Weights of a small image classifier.
Model: 4.8M parameters, 64-pixel images, arch convformer, norm layernorm_no_bias, activation silu, patch size [4, 4], depths [4, 4, 4], widths [80, 160, 320].
Training: muon at rate 0.01, 12700 steps, batches of 128, held-out accuracy 100%.
Data: trained on close-ups of made-up surfaces with and without defects, 8.0 epochs.
Rows from block 4 of a small image classifier, named by matrix and row number. Rows with one number belong to one neuron. Each number is 500 + 25 x the weight over its row's rms, rounded and kept within 0 to 999. All counts start at 0. Numbers have three digits each.
After each neuron's rows are labels from the 100 images, of 14976, where the neuron reaches its highest value: "strongest on" is what is common among them. Only what is clearly more common there than usual is listed. The data: close-ups of made-up surfaces with and without defects. In brackets: how many of the 100.
# fc1: MLP up (model.blocks.4.mlp.fc1.weight, 320x160), inputs 80-159
# fc2: MLP down (model.blocks.4.mlp.fc2.weight, 160x320, transposed), outputs 80-159

fc1.164:514500505489483489518541515537518452522488527528464459536480519550494500522484528562472478480518509525527535524451502493519486508528520552500491537500517514493474522493506500513496480467459458480515484487502524451490469500513509470528531484
fc2.164:474483510481471484520502476521462555522528478468511533478529528496517519491513494488516535487477490506558474521535527478447520520491510576515465490491477482484490505527519483486526490552494489474488529525491503478515517469500498513507486556
strongest on: tiles (91)

fc1.173:501498483487501496506490502543485489528481455493497516512515481531520529451550477493504456481512509462475459511507476499527497499502453464522507454478533446509566493531534484483514483507538492508491450521491470510501557490497463546492485532
fc2.173:509516487483491480510486562463523484456489503507514507532537489510480493535449491508506508528521481482512494527451504428516475497503508509528514539477525505459514506480508489580518508476515501512525510526513528474503470498495537491466497489
strongest on: carpet (31); stone (31)

fc1.144:486478523579509515507493515420516473470532456519477505527491504485501508452482502485517499472514489470515509481527464516499466511515488527506518488475457517519496489472540489501470566492478543491510484493492479514508507493517443512449518464
fc2.144:488513547482481478473512475566498504501444525501490497552491459564482489522460484470543505496522548527510497483516520525502547548529495498526501484515478464511462486494493502504480458501431481526503539511527497503509467479491502483509472490
strongest on: brushed metal (34)

fc1.95:502510514470521533537476469518490512507499527500502508482493527525473494544513500527503446483450548556463525533492518489492482510498522455516522530549511480503491474529507479473500490509456492474492489479526529467510469518498482497522532522
fc2.95:481517538536473485501515493497552505528557501484462514505513443539510513500519510476443475497505517501459455488458491522482514473492507489489489519495462500545526491562476503517539504490480464502499528529479486487532489519495500490500557497
strongest on: brushed metal (68); circuit traces (26)

fc1.292:496491490475503512499514479468497459511460483492524529513522499504523462513510520471539525437525457476537528505485460506491484526468441503552556486488474482491507542513554504517515543445507490511483506489488505470494491498509513474483480510
fc2.292:540510524500486491492452548530524512476475509501498520541520558485518510458484523484495471484519490514522536491477517520530485509466496479517511509483480509532465490501509455514496504480452513452504480486484463503503551486482444470450494564
strongest on: brushed metal (50)

fc1.284:543501436503526483501456529501516492493492505507462498509489503493504538488492485516547483474487478487502503478475508509496493465504561533481516503528538503497514501507504488478519507539520518475469467524539522512506468495510483496476451513
fc2.284:454443511529492493514461516507504521451468494494523513497532533455515466531540525480457514498506505519482553524495514508496518501486454477506472545522529478488475485495476458531497487485489510559522515516465484503502504523508492485508516488
strongest on: wood (97)

fc1.34:475510507537503509558457506514522518481526498478495451499512502541539515467471507503533503519505469504552492486498486505462496534433525459520547553481463487504466506518512463473469471516471497522529500489457534486531511538525508532487494470
fc2.34:498514451510480491473487555486502501497523493447520525535487511470472485520500515503471468500524472475449523461501571494519522479524462526488492532522508503522495506479484509531539488535474533483490476505537501532491511503484474463516499500
strongest on: tiles (45); stone (41)

fc1.176:510487467473511520453497496516495476527499489474503513517548496475495483505503482533480496413527514477522476524483477486455524478490504495480483520499523475525531471488526541519540494487490480506526520531491457498502488505499460520475512526
fc2.176:495499543485479475519522513454515485456488564457488464482485514501515506512513483499497516567478508530497504514475501518494506516461526528518527503468484505471471507509507501470457516527486487470505516499502540543474500482483561494517494502
strongest on: carpet (63)

fc1.285:522554528517517525525469471502497504523486514457510520499523478495485490475496514463548525493511518518467490505529487437472513528493487509550477464502520497508487483481497474506475464480443489497470466467481502474532505510522466524466503501
fc2.285:499471515483482487503532530499477514517524506481509537499517490538503520573514507456483519489495498460525518476445475487491517468541513502472502489500512492518483499496471517525526509485497462471499493542501473597532453506465484466530544512
strongest on: circuit traces (100)

fc1.22:489520480470478464553475486525503477491499539487468391518483504502513543527534494517514436509501532520517490501515559484509474499484533503497480533485509459493522524484455506525499468520496460488520512491504463541483469488498518536466510503
fc2.22:499533527485485525491474534512497457484494472477540524535459507504468497514523482512501506489493518530481504456484504540514552523531493541531489489545493494534514505478502468468485523505461496449517515531553502481487514514500474515478492484
strongest on: tiles (95)

fc1.211:471510499532501570503500507478523466470514482504474499525503509453518487554555528510526455498499489439510502514469493533511491464541467537500522488495528471481536478491506475491475484502533510486469505516531505472472486478525492467498473461
fc2.211:522473479500495520474439499481489558507480444525504519459545488520517519505470544492476515480487541483528496488559496505448522464522472484489537486476530495521496513522466467515504480496493492558498437556487494509493497513521527496464531520
strongest on: brushed metal (45); carpet (27)

fc1.193:504517504503488518513465469502461493547460499453529487531482522508527535487464569482519499521426506484539530494488514446531490515470457490527499503501505509500514500476494485499507491481481519479462463526502458516483529526494526506503479475
fc2.193:501508454512510519523456503441502495472498484554547529473535496533483465525484489515512462495501503530529484524517499518509474505474524525443529485439511504492481529494463479435512467507527477493544542469493487496526531456477494500546511517
strongest on: tiles (46)

fc1.187:483513498514462479496483493509513490511483507491490427557548501516531499516493471498521502500541458458502526508435537506486498454509447506469499482448512465474479491511497500509514471498496511516488484496519507525505539473485480488500491489
fc2.187:502522500531514485478526477464496532517520532514463481492473500514476505472500536478471533516498515523495490500498473492511486474514516466505520505516497453503511458502469529466485526481483520526463499514459481518518510409513453523516501508
strongest on: wood (99)

fc1.49:503494469518564502523468518483521516520468463487478481545499541518505531521492475497504482532480492507489511488522499512496489475544480486496523509525535512468470497508520477494537471508504517455499487505539495511530518504530482502506473485
fc2.49:471489516433494529503499509496501549496505518477515517485478486487530476511538523511519458495479462479459504522489468490505530510503511525529479494492512497480542519515489471481491470489503533547497485528434522545490520498544512516487472534
strongest on: wood (93)

fc1.45:494482508505531483503507490508498494501518495481489476524558476455506487489526481473520495523528496493480501481529488488486481479566479471498485491500486478542462456487527536486469528492459513480470472516476481481529489507530517547458502527
fc2.45:492501526504497468495518508537498434499496522484471506528501488559561468504513444508531526518477476463510534490496476528477520493519452501494534506533448486523497499490505492522472472481542527531464487493460473509522506489489507481486502557
strongest on: brushed metal (49); leather (40)

fc1.236:465484445518523489512515493517491483486515503480552490506529524463526512477502522490532484472515497503462519488502486506532491500480523470524498495458535521501505509483517483485493470485501517531516484509476472483494475531465478546533529514
fc2.236:484533523537522504470485470487475481528482516484499518516500481497520493463519490451531523471518454507516493501512504488499498520528514473508513499520510469492529537454505497481479509480564477515493512493500536518528504527473500491487518489
strongest on: stone (65)

fc1.107:497511483442521478512511493507499497510461540502524517499480507536520508530493524454487502473546553511485523496542478513488494527463502460484520539546512475524502514485509514481483494549480472441489520464510488503463502487533501501523488526
fc2.107:526496505508494480486521482478475500528513480474493522521471491473499477467517505484530484475514520512532535488523507535485516521456543459536478437519539535464510468480515457471513491499522503491516502518519470490515460527491480504513505547
strongest on: stone (100)

fc1.194:542524496468506479498504510503566491522481502532485497509503546498488510499517506499509457523493503521480512490489479512429478485566473500502500482462483543474518473539484469520448504535547468490474470487515514480480510482517522488501481509
fc2.194:447478492529469519483496497491491507489492490494520500507468560472510522501514513458453472488469464555501471481489509488520514487498523480562466526563532501496508531474510517481506441477487515492528460556502506519487520515492480477467482559
strongest on: stone (99)

fc1.219:457498547522492535489476480463500475502493523492518451492558509448492520508515475491513529523529496427465493507474506496481473513479515543471532453475497496484498495495483484535507488514477518512464466457502487510540466471490489507463534508
fc2.219:494463550510480496471504520485509496545511513493504477496501459551528509510501494504536507468492499516519522529539493480491527514541490518498518473528491535519512468506476499539491489500506487492490512490463469481464468502546483524522489532
strongest on: brushed metal (72)

fc1.206:464532512509513483524532486508521493507499540475528506516518492498526485479542501488588507469524494499459456500492489501533476495522527448502487505464469496492487489474484487528507516474497509483494487433476503512480435521493489501546546539
fc2.206:490521464487529504457503502493502486446487474530488477494504484504496520508463460495534485530504497481540532528489513501486514509507491468516501528489529464531474455514501466474524507505527550505485496495525525529542507536476527489539510445
strongest on: carpet (54)

fc1.297:514483446489528470507440506493503505522534528525485463517500528486477514527535474474520528474525492485489535470517484518499472494518500508485526494563505454475535473508530498487504494484518515499492478503570503505525507549477474521531502499
fc2.297:461556520524451496474529500520482519493517477477517557507501480514474491478547476489492441523460507487490533479464496454508479498518488456483451526494486499463461511494500494544521478527526514513504510539440469497497513499511479547525503501
strongest on: wood (81)

fc1.214:543466520476504493508469509496505463469491488502479440502518513495544454485490471482491510534508510476493547471548516534459466498483506505529514475493526531549467508496539489472457504506514479507484498571458503521518528514512475492507507485
fc2.214:486464480472564494521451544476489563525489531487535496511479405498458502501473541471531523494514473516500498506516498497502545463472513491515544482502529498527522540480506528520483493512484508507473493492551507457504494475510498492466517521
strongest on: tiles (66); stone (29)

fc1.156:441470503536539491477505476535500498466503501516496487515516490514536517499490498522512508541471508507509497458522497518464471496508492475480484487500509475523538531537493512489495541507532503449441522507517516541449521542478516488475529473
fc2.156:485540520500516499545502454501509472488524505466513482490475545494479467525495498504486509504532514504555487500493503483512476500498483523463463499479481515491461459519518562507517449489513480542449492540512471504502508497502521455494475549
strongest on: stone (65)

fc1.224:480478500543519509503525505496471478499530530535469489542520499535545539474550482587473480457496513482500492509530483466484505488490489523464531495499491479480482511501510508503488498515475491462527468503484477496527499501474532508485510533
fc2.224:478495498473482484517528498529472500514469477464466464514536470501500521499516489511515468497533474470480487488526558527490485486514542503519465537524523460522480474497474494516512506543498468501471497459501528522543503484473492518497498533
strongest on: tiles (100)

fc1.301:456486511459500483489468485515509518493496543500488507562492500486530511446499477477511489504518529501495531484495485551469436485490516462501477481530507488476531546547481476468442499519476485473536512480508503538485517487510512531494455494
fc2.301:518520522450513502515501510550490487514519483507485551512484503521501508481538489479459549545483506455524500571466519507494482541522524496509515476512525506495464508466501487526485483535539495497548487514491491494541555503474543489513491508
strongest on: brushed metal (36); crack (27)

fc1.117:516537494501499523545530513503512493441508514489516506528556494488492477458507466484528502480523490487491505487493467499505535478506477484467448516489499500420497512567501484440514489502531513493480471465487511500491507456479482510500504507
fc2.117:498488507487470444453513487481464512486498533532533516504461548512536465523448504511524517490534452539495491476507494516506510465488536492499472500504481496550492494501502495522499520504486483513520518509491481567470514467510497497503489479
strongest on: stone (50); tiles (40)

fc1.267:531500505530467495516523546524490506477485507550508481461538475482462516506538472501525494525478515517491500476480484469486506513495507478521551504474468535453525495465509513500505521510477513505515455472498521491466492504476502523453521521
fc2.267:456518495497483526497532451470461515506461472490541552476512507499477546474500524470526543535493497486464498507462454503503492518516518481522502480536523503478503495468441494513505500472518474498507516527520488563532543485545481514481516517
strongest on: wood (94)

fc1.222:446519458479534453496459483490526484518465531520540476486480502519516451518482496527520491522459521509545551493506474476512481475512473524523515524475528508517505506541483481532528481547468498494526468500487492487501494503493506493506518536
fc2.222:446495488536487514519445508527476498503502506511498501476506531463494545505520500505506481491526530446487462477509483518476530501513537484492502463486485499523481483491503509488473535493515474490473514497492495528499479528515508473521470511
strongest on: stone (100)

fc1.88:480494488505464481501483508535511468517513535491445487532497510514487543532494496518527500476486488496500486537525511472479488541463485529478541458502497483492496502510484483488519544494519497509495506505511482488482430502455511509475526501
fc2.88:492456490510494504517480498507457500527492529467497457519471485497516490493504527542490468492470485480530483477496516528477513511506531502487441522519540508531518497523515474493534461538501504528490488496521477499547489504495520509501504501
strongest on: tiles (100)

fc1.198:496512495494509507499537553503481458480474517489543483507512502494458497489487471479514470458547519504532450498513487490474499499531486484541501532497499525476516515476486496549492491478500531470462531510502517480446490481517488511473492517
fc2.198:533511477500507522504522517506531475533546542438493488508526465441494525531467546539508468514555474488482528489500470511487498542493502474552508507529493449480475488484465520476462475495514513485494480485510454517524516509489489433496516515
strongest on: stone (38); tiles (34)

fc1.287:488495492491492486530498510557541483475551518466552449515539504535511500473506512532554457479505483484511504514440502472485510463492487527511517486498466520470487501526512493487496467459508505493520433459507480480500500510491489523518475465
fc2.287:489519503503462489468503538482482547549490502496511459494478530502513500484480500474468521495525504523544460525465520473452505484516545490510493465474469473475450451479487489526498506543487487514463556484497531522506513482483482517508476529
strongest on: wood (100)